From a checkpoint of a small class-conditioned image flow-matching model.
Model: 5.74M parameters, 32-pixel images, arch unet, norm groupnorm, activation mish.
Training: muon at rate 0.035, batches of 64.
Data: trained on rosettes with rotational symmetry, 1.9 epochs.
Rows from block 10 of a small class-conditioned image flow-matching model, named by matrix and row number. Rows with one number belong to one channel. Each number is 500 + 40 x the weight over its row's rms, rounded and kept within 0 to 999. All counts start at 0. Numbers have three digits each.
After each channel's rows are labels from the 100 images, of 14976 (inputs lightly noised), where the channel reaches its highest value: "strongest on" is what is common among them. Only what is clearly more common there than usual is listed. The data: rosettes with rotational symmetry.
# convs0: first 3x3 conv (model.decb.1.0.convs.0.weight, 128x256x3x3, standardized in use, each kernel summed), inputs 0-42
# convs1: second 3x3 conv (model.decb.1.0.convs.1.weight, 128x128x3x3, standardized in use, transposed, each kernel summed), outputs 0-42

convs0.27:481474505552488571549463469460437505493482476500554545468453483500460454493517525506485465547486510557433509531457462499493424505
convs1.27:497442458504536468491514588586527532496435482557555537444536487502538559445467466495574533495461509497530544577563548563491577475
strongest on: grey

convs0.0:567508499462548536455581524551544579560432535476490707448508570553447444536526562479536455532472465590564525568498552534546475626
convs1.0:465493444496442515559455502495487463556495517500498482553548453470535529528482521487496478568612485622526496495489462500531459536
strongest on: pinwheel; four-fold

convs0.115:526537451493575468425524476474476453419538555480463502528475506457499513425406435405523584436474520627465501504499475534472613496
convs1.115:456528497526518505532501463473604465482479432523467515516494548518453525537510542482456410509497489549522441394480529502524470481
strongest on: mirrored; dark

convs0.86:511488509495572529500563527478404459499490532498445537498535583542450500554583529586485467493448531509488543480469534423458478439
convs1.86:496465451444578478509475470496480487497542499462522514503526502523500556572578502467560544541554506454434560515530406564535513484
strongest on: warm; three-fold

convs0.28:528487441467506554527495499554504484516489525487515429383463509528486499513487534484471493499460520531534505446435480471502563474
convs1.28:514555513510597465530493447545464518542476584526505464512441457474509499461485511512508496512481449502469452487530489530493464470
strongest on: pinwheel; three-fold; warm

convs0.3:555505461502512472534508502527502531511502526492490513418445507468420509420437511389537501522547505488486507588479524484514545574
convs1.3:557470520516391566575517507493522527557505538453505520479459484443569489446495493513570495504474531511511555494546465550406468482
strongest on: three-fold

convs0.120:489524469528544549458505509469462514453436495535545506387495488487434502481453539473501440496564480479457522462432527515582530513
convs1.120:467495458456459494463475461513462498471436546472483470532481484502498574543532542452490478521545487530488529492531522496486542527
strongest on: three-fold

convs0.65:456451468491499513396427542513553438472454522416512424586526527523480418518379487437519551492447473486557527530528485506533491533
convs1.65:498429567564523519518487594474521547516516430531473458473484545548487521441549541557455529517495524463491505546493564408563464497
strongest on: vivid

convs0.2:470475467502505470417449522471590484486478541454472461451455507485471443529421439428515565558451485483497495503479562561539534563
convs1.2:405543484477494471437597484528507488471496532511512452445457508495479487464471520407468507478487456487475455540545508560456544520
strongest on: off centre; dark

convs0.102:519454484543478508429483519505519453498387527467505384543645385482494551545397558478582475553507492447499523406476496487448398515
convs1.102:568540423473513501472564552473500482538535523484462468395463524433575513478516510530512503439470420523464548518526458520483491506
strongest on: mirrored; earthy; five-fold

convs0.68:489487471478510513469484571544492464488545492573567464470516534518457474498468525537451449471504468478528518503544517535480521433
convs1.68:542416573530449521571442523548494563459494510431497561506525542472587505510486504558578490557538552436509493534483570484479464495
strongest on: off centre; pastel

convs0.40:560453499550477509464470512478535481511515529534501442506546474505504467536455555515533539524468479489520510475570490447491445444
convs1.40:436489479466453497393483469479441438412488530436537529539539509540459485571540471506513519509509528446537515489521452525454512490
strongest on: vivid

convs0.49:461550499545494551528539475472420450471495445498527594545491475505565553511593479584545463542510491618481495506482437448426399405
convs1.49:561475493500529583546406510548509520570447497568456513527533532440526473476458537498520492516433485538509527476485450511501522516
strongest on: vivid; five-fold

convs0.32:525445505489509515559501540553527558554509495502493485444539488502480506510487493482489434494479542418507511461491533470524455519
convs1.32:541458492515464503567464527481503517562462555465477504501437517544484562506538470465521498456526439476485462518507497458453501519
strongest on: three-fold; vivid

convs0.71:515437502514475572488479568546481413505481481570556512543537519509452476526566522552436452537521573534492481414545510545459488451
convs1.71:585431546490499526479436515407553517490538509459525451496466518472561574460523510475539513485493497509503483518578512503470427458
strongest on: vivid; three-fold

convs0.98:533561477534500542493471505498448466482489505522523523442478505506430486450507506443474493455500489598475537496448493507554533466
convs1.98:505540517479546484477561477448488550432581526497503495478495495498472490486470515507500425459466471462470480489543493457487481461
strongest on: warm; three-fold; four-fold

convs0.42:541520484493498459521493504561509519521551515494562521505506538520540417493472504554515491527449473507498479549495554506489549471
convs1.42:527482512560456465536473515411538538489517486514462593483509514514432516525466480521508505451506512523415487473487519490512499436
strongest on: pastel

convs0.106:528548535531465500581510518488447541474535509527504493499426460470488548488516488511509458627518496537436449555501519496509425455
convs1.106:505500525451541487404592549496502489486577491465502538488542444524574442522494497478553513427521528516519537528438468470502502553
strongest on: four-fold; three-fold

convs0.117:504495522509511568558483517538463508498519515486489541378426607516474567487534483504512467514447470566442476518449469522470453456
convs1.117:476467536435567505483467572499510487502417459397450457503559539526512532490509510480503503544556594501511536543480512533505488548
strongest on: four-fold; three-fold

convs0.75:527430468412537514496506563470479462545529468507553458465471530520446495509492501444437525554456585502495519536442446496480531427
convs1.75:583480550480461526491498458454454542525505557495497515558515498524502504459501497509496461582557478468441505459548599501422541441
strongest on: pinwheel; vivid; three-fold

convs0.23:499512489506519520479526516499381453500540497486448511473528467444449523486508480491455527495493460531452491490489466477483508459
convs1.23:545468449550506441537492530432465474488462431528513495504462538572483461516488454551521498489513492477484486500465513488519518479
strongest on: vivid; three-fold

convs0.13:557488471459515481542527518505468589463566549444503650418400512460440477536545517409507553505424532552477476540467439529516500558
convs1.13:478463524526498531568498524535528516570443495530517547574602500486502455540512467484544471557570543613549517485499468413532454543
strongest on: pinwheel

convs0.89:473473575480526567563552494520446492529599499455464557514482486502434547567516496502508469555489456535474499487490427450489441470
convs1.89:532535439442490549474511450501528501449560497474541480539444480485575455541556498425501491532544519477478475499517445525565510430
strongest on: three-fold

convs0.78:460444445409525537492435499478463438537525451552494466417526508519452515554527527547467437487418495490497524424519476520414510498
convs1.78:535467545506463570484408474508577562513534511435504522551478504490479574512537525538448447517467438484483521498529577448434496527
strongest on: vivid; three-fold

convs0.46:497482485500489548531525528478461524475529506491503438486516525509491513488449530450587502502535493517522532563476507537547470489
convs1.46:560512464455500473475530457521498524499569509515455517529515500466537522548482429497485492434505394511434417490512543485493460489
strongest on: three-fold; grey

convs0.118:533427498487548542508528525467493523532549525542475465475526401544449567542496532517552431532491488510481554464533453436510454455
convs1.118:532478457474532568535568516507518534481474470498492483486524476446487504425480456455469450476411506527503446548509538489487506499
strongest on: mirrored; grey

convs0.123:463475413510500523512385524543476495493530465560508534414492547400494549489537470490462393494477474585456525495516521495583473478
convs1.123:451517527535526528528515628468560461465450470494504488435504509415467509551538557549476485445467565490587537517465500497536438495
strongest on: three-fold; four-fold

convs0.124:530528495436496534503460525551499443500525503520547525496484525500422528521499508527503488577406488570491508509597518497491444502
convs1.124:566476562517475495533508543445545404542461427417511478465479524491492457415475487445515451507500522553488508522472562561557479480
strongest on: four-fold; pastel

convs0.101:512455531631475528491421475541538480502534449469484428605479489456518502475517508486515476555521544450545449505488484532522482493
convs1.101:510556514464540523439568467486487482519579471461521557527468508456448490558524554522498533448487471564506575551474484466579505520
strongest on: three-fold; warm; four-fold

convs0.114:505530485460451524525530495520542408508591490464500505404531528470494517516536484592545368564499478563498555460560486482476511525
convs1.114:451557505460439528479539490493534443444483488484451522512534474465475455458548524566494495416492502519528452482437487495555479469
strongest on: pinwheel; three-fold; four-fold

convs0.84:518544525498465530532528469530465402488542500494499495510543553483429447498489501504499528540469504529524530483460440486412511458
convs1.84:461490457431557507419493524432452462483529469531528519485515523559450484481452511500464440458484444497522477482523469511563464450
strongest on: four-fold; three-fold

convs0.10:561469479531469500493528497482542500512506511490455459370498513520437478499435526412531506457498496496553502534433564550648575589
convs1.10:523517493509462462532466491459454512501462553521465481556481485425480477448454503517485491442384454507449436435422478560465451484
strongest on: pinwheel; four-fold; warm

convs0.110:558535511450392506588448490476554588465523493437575588502467361516480498498534535471521496537496511574475473570507467525491508484
convs1.110:548525478420403476461530509508505560493589490476489484527467428500535531469483468520486505472483508453525498549495456576531526530
strongest on: dark

convs0.9:544438428515473522446553492525560540487524512539541510447506505514395387458544508384537500457455470485527479518432553468516511570
convs1.9:494462549514424499539439500585509521526448506551481447449476465389470491479443507515464483479423496553585493537499440479497486501
strongest on: three-fold; vivid

convs0.56:497480545488526513520483467455476477459551522502492544522475533522492501500562514513462507481486536596437492476583476517524501458
convs1.56:474490502446462450468419422485496492490518446489462474490514476444447476532503494516498536480517487505558529505504415554477598499
strongest on: cool

convs0.119:493482525482502487455492523476503508506512528528509474605524417516503437504438529529555429554515480474490543490476510472431463519
convs1.119:546544528491515428514546550475471591412464522509514444451517511562432495455437482477543485487517441467457488503414548498525414477
strongest on: mirrored; off centre; dark

convs0.105:538537500581450473476557419479502480481494500457515545561513442443513507499531443496573502517513500585506511406486422455451499494
convs1.105:489522446470446489495447492502495453468567511419464484510456535499520413525527582524410445481476508550528532472434536578578488542
strongest on: vivid; three-fold

convs0.121:517504471486486588494548470617536468545544575526552517434505449422429451497578498396509474543476495455512476554442527498488428508
convs1.121:456561466534529482467511564475520477525452420468519505489452405474523454486455493446529519507540539464476542515475500445438501522
strongest on: mirrored; grey

convs0.14:547479440423531506524447520504423466524445547494483570377452567532424470519473478461428500414390549538472500501445441543452491453
convs1.14:493476535510454522587471489597493519538451520527534410524556513447520472520475479477534512540540536521551516542454459422501475465
strongest on: pinwheel

convs0.29:505566490506532496515454535494572504537538550523559501500486466538451494462496513502573482513490489464475441488497507496502545533
convs1.29:393463481553548496500485539528458549495513477532501469472435526530493471455542442472492493535470509407489489524483543350537523487
strongest on: pastel; three-fold

convs0.24:507513431548521557497431496521413491492490462519553535516463558538483511475499525509492499478548551576486524407460463508488526471
convs1.24:474481557528608484521476508597564542521461506579535474485492534523505526478518526486522557483478482502475495527548525536484488470
strongest on: dark; three-fold

convs0.100:542508513485480559497469464548493568517536445490514498500469482487493555496482483499520609483503545482502500466534461552512527473
convs1.100:542513470483531479476543421542508476466508554496529478565494509513497508550570517485465470548480516514504519475530539452522470485
strongest on: warm; three-fold; vivid

convs0.122:454517485545472564491486503520469475492598513435487525426493540462462543485476428516504433554504458592447477526578439466448511447
convs1.122:435526552430560558459480530438478421521484467531427492537502516510500482528503468461426535541478482539535544496511511489492533447
strongest on: three-fold

convs0.90:478407491509498517515539504473459519511507472487364496444499479483453515468495515500462481440497499498523526494466492418481509458
convs1.90:523473492499462474486475478469501466470528499517481497477464504481482468500472442458467499508518516540535494524548502487492512511
strongest on: earthy; warm; three-fold

convs0.53:482491505516502472529476497442460511490427416507534435548432557492518580443530532583477548493490489480451496488503476580390508458
convs1.53:468522332451533447442435481552485538487506544485459448468572509495507507568555484455490493441453561461530438457509493518484452564
strongest on: off centre

convs0.73:493456486508594555490530532512424473504560517555534518534445548524448468536490519527457536528434552542467507451456435480494563461
convs1.73:482476646549455512529520481480493574497472466508508493539511552591529484455549586524472580548493529507477537422502557412510527525
strongest on: vivid

convs0.66:518461471423534490449495493491488564488423500434476542431492360496440521506504506456438515443468515545475508458419500504579547475
convs1.66:531528554566503499499473507493578561545476508509523504532557463483484581538504508520507492586510508451506491527537518553470557492
strongest on: vivid

convs0.91:489427492554508532502533503467454524536472470468389490480497504491458502486505517467471499459493484491528529521448512453506523485
convs1.91:555506481511537518534497511523468522431436510505469463458413489421477418481523519501464466478469544433498485509487524454497473499
strongest on: cool

convs0.16:528525523503453503461558512494453501433501471549500517524528521483483516526516502526503456522497463476508533510526469488457479531
convs1.16:584496455489495484484551525492557536573480576541470489502513536579513510454559503487474485515509495543474522523563467496522551494
strongest on: three-fold

convs0.6:555498500543476494471574532462549532501419503519566441498436425478407492447434486432464437471461496505500522477439506516513560509
convs1.6:515407559507454599603488533586520486556477596515510494470483525414520508517479515519501487503475493538462507526552485497448501477
strongest on: dark

convs0.61:508548520498548571496454507504398475491523550497525567360473591456415527436474486427517526476472509563477488466471427515465504451
convs1.61:407449500487421480519461458526463502526384474513463487535463464497477490497494453492520458528497531485460518503544554499475527502
strongest on: vivid

convs0.81:521444485485493502528446386530520511488467554461481479509445553468504452454523498513499517495469449519508503506534491446532462482
convs1.81:568461541522569524522514510504506537455527495445447479490454527483442429520412583515502547528500538545474596473459525552551513462
strongest on: pastel; three-fold; four-fold

convs0.25:531558479518453503507444481579532488522485479448503574501480450493435520487514505419440526543481507538457486490471453552507480481
convs1.25:502551550545472518506499611561499516514495483563535503443523531528419506500547430558516513554498505483497523552500495479575487554
strongest on: three-fold; pastel

convs0.35:549513533511500481511528509442465553475542536434532480406453466456469544497427506491509531496471463575494512475424513539564490476
convs1.35:485433462511515475566502501508487472510498512470461569566490488570509518471513502515456494469568582461509447437466552512524507558
strongest on: off centre; grey; cool

convs0.87:510485420514510494467457510520484474501467461467455546451445535500419518495436503457489499501437492542555527423489484457463537493
convs1.87:534517484487514445514410472411516514510503476409508483507474508550457504532566532434525543491490515517516502460539511511465551539
strongest on: three-fold; pastel

convs0.111:607450513548498508533419496587505509524517513502496522563496504458434496517548540470540525491505549569492508461509414496517476533
convs1.111:485619425532455550412579505448482574470556509493531486486491516497458439453528551513479460503489506512510479505505475459491511500
strongest on: earthy; four-fold

convs0.109:489440519625489518533467481432477471537433455488513522602533464555493517500442524529498481515534532555508507411464465515451448474
convs1.109:490520502465482491493563451507494439514497476462569473401491457492515482472426453570506496490526482504535632439528477494527487468
strongest on: grey

convs0.47:546470466511502518474447518495518465435480497471524520533470559536520508545486519532534485582462551539469515464501503462516561472
convs1.47:532523495505528522551588527557476530518531515512489545511531584486494536602454521571480557523508504509449471482502501448499437518
strongest on: cool

convs0.113:506484520518488473542515457525490496492550468437410499556498583529510487490564501597505497599491558555463512523553486419491534490
convs1.113:497489541501531520501500525451496457452461508567508505423517558477510587503486491466538480539565517460490495503473511506536495491
strongest on: dark; four-fold

convs0.116:479458575407492481492548513547457379511694529490540463439445493444482453536557509550491441578507504472500457474434453461411508525
convs1.116:517531527542500549532536489549486470416497518476446619544543490486475424452452476381536494438479565501522494491538457545506393547
strongest on: dark; four-fold

convs0.82:518464510545456579486462540537485509540531491419499568414519577483430486484488506499457440531473483567482494473540484480483520501
convs1.82:447495509509589512439479568448466458385525458510534507471455425446485513550512519441496492505494497543535501498513486510534492476
strongest on: earthy; four-fold; three-fold

convs0.64:490445496524545521499469549514492422496522443523520436494548554482507491538487493560444415563475494422474576465466550500436435463
convs1.64:563475517507476486530480546492529614541521505501526538503490558498481480552572464490523553506464490535471542504496557439376455496
strongest on: off centre; pastel

convs0.92:564519429475457504470502462519454511515496500430497582465447604510504435469534523527543445526455511511505484526431529506487453550
convs1.92:449502481489497509459483493474503470412486505484492507553563467524498571579551525436480509549546477533532508492442467467558508483
strongest on: pinwheel; three-fold; pastel

convs0.37:516512513471490433450452514527455496512510502490443431443449532499530444489475486493529480551488465461522499510497482507545488492
convs1.37:495413559598552496546509591571450487518492496533486508455474432485502480502402527487522517510508517487476499521499538528473513553
strongest on: mirrored; vivid

convs0.88:519556506480543491460479580500540536507514557558581569549498500531507498480511486505547517505498463538476472479509521563518507537
convs1.88:406401495470501485510485484480532476533524477530509573513516504524503586510476467524462538506552492384506493486519466480521464425
strongest on: pastel

convs0.85:522438490530508527512509502496496498512509501511440534507501451485449515483503512492471503516456482535501492503510485431511505487
convs1.85:343527510479477505446506550533525480485567521493497470477516517520502545461507452518517531531527511434493472508486469587503522458
strongest on: vivid

convs0.55:495563471469482503517447461458411419432483516481535555483489523488502573533557555597547470536518487639452484413527449489447495506
convs1.55:420504557513456425507494460517535501544466488524464611463516469454463467492521460510500483496446590528464563496531498557527563532
strongest on: vivid

convs0.83:500487524513488479493488533510511501502469475523514507424498482474480446509471517462489466518490446461563521507530523431478450502
convs1.83:530434554506610593476473478521534500532506567474494435541454432515471482474450508437494541514529524525469477520511473599531548517
strongest on: pastel; three-fold

convs0.17:420532478497454485464514448446468496486419489426562464468475463466452475457477461445480468500518507488493488485452470533534495491
convs1.17:495505448487487499499556451427477444513566477400472515531510522540443454517489469502508541513524501555491524515520597578502532500
strongest on: dark; grey

convs0.30:562530531442531534527503523550500531475599502489482626420421557481370515513537515501511486491504532573444537487503481493514573464
convs1.30:568496464508541518538517541534498491550434512577479554564499447544539489454462489441532471583524497510487484484539533478487513516
strongest on: vivid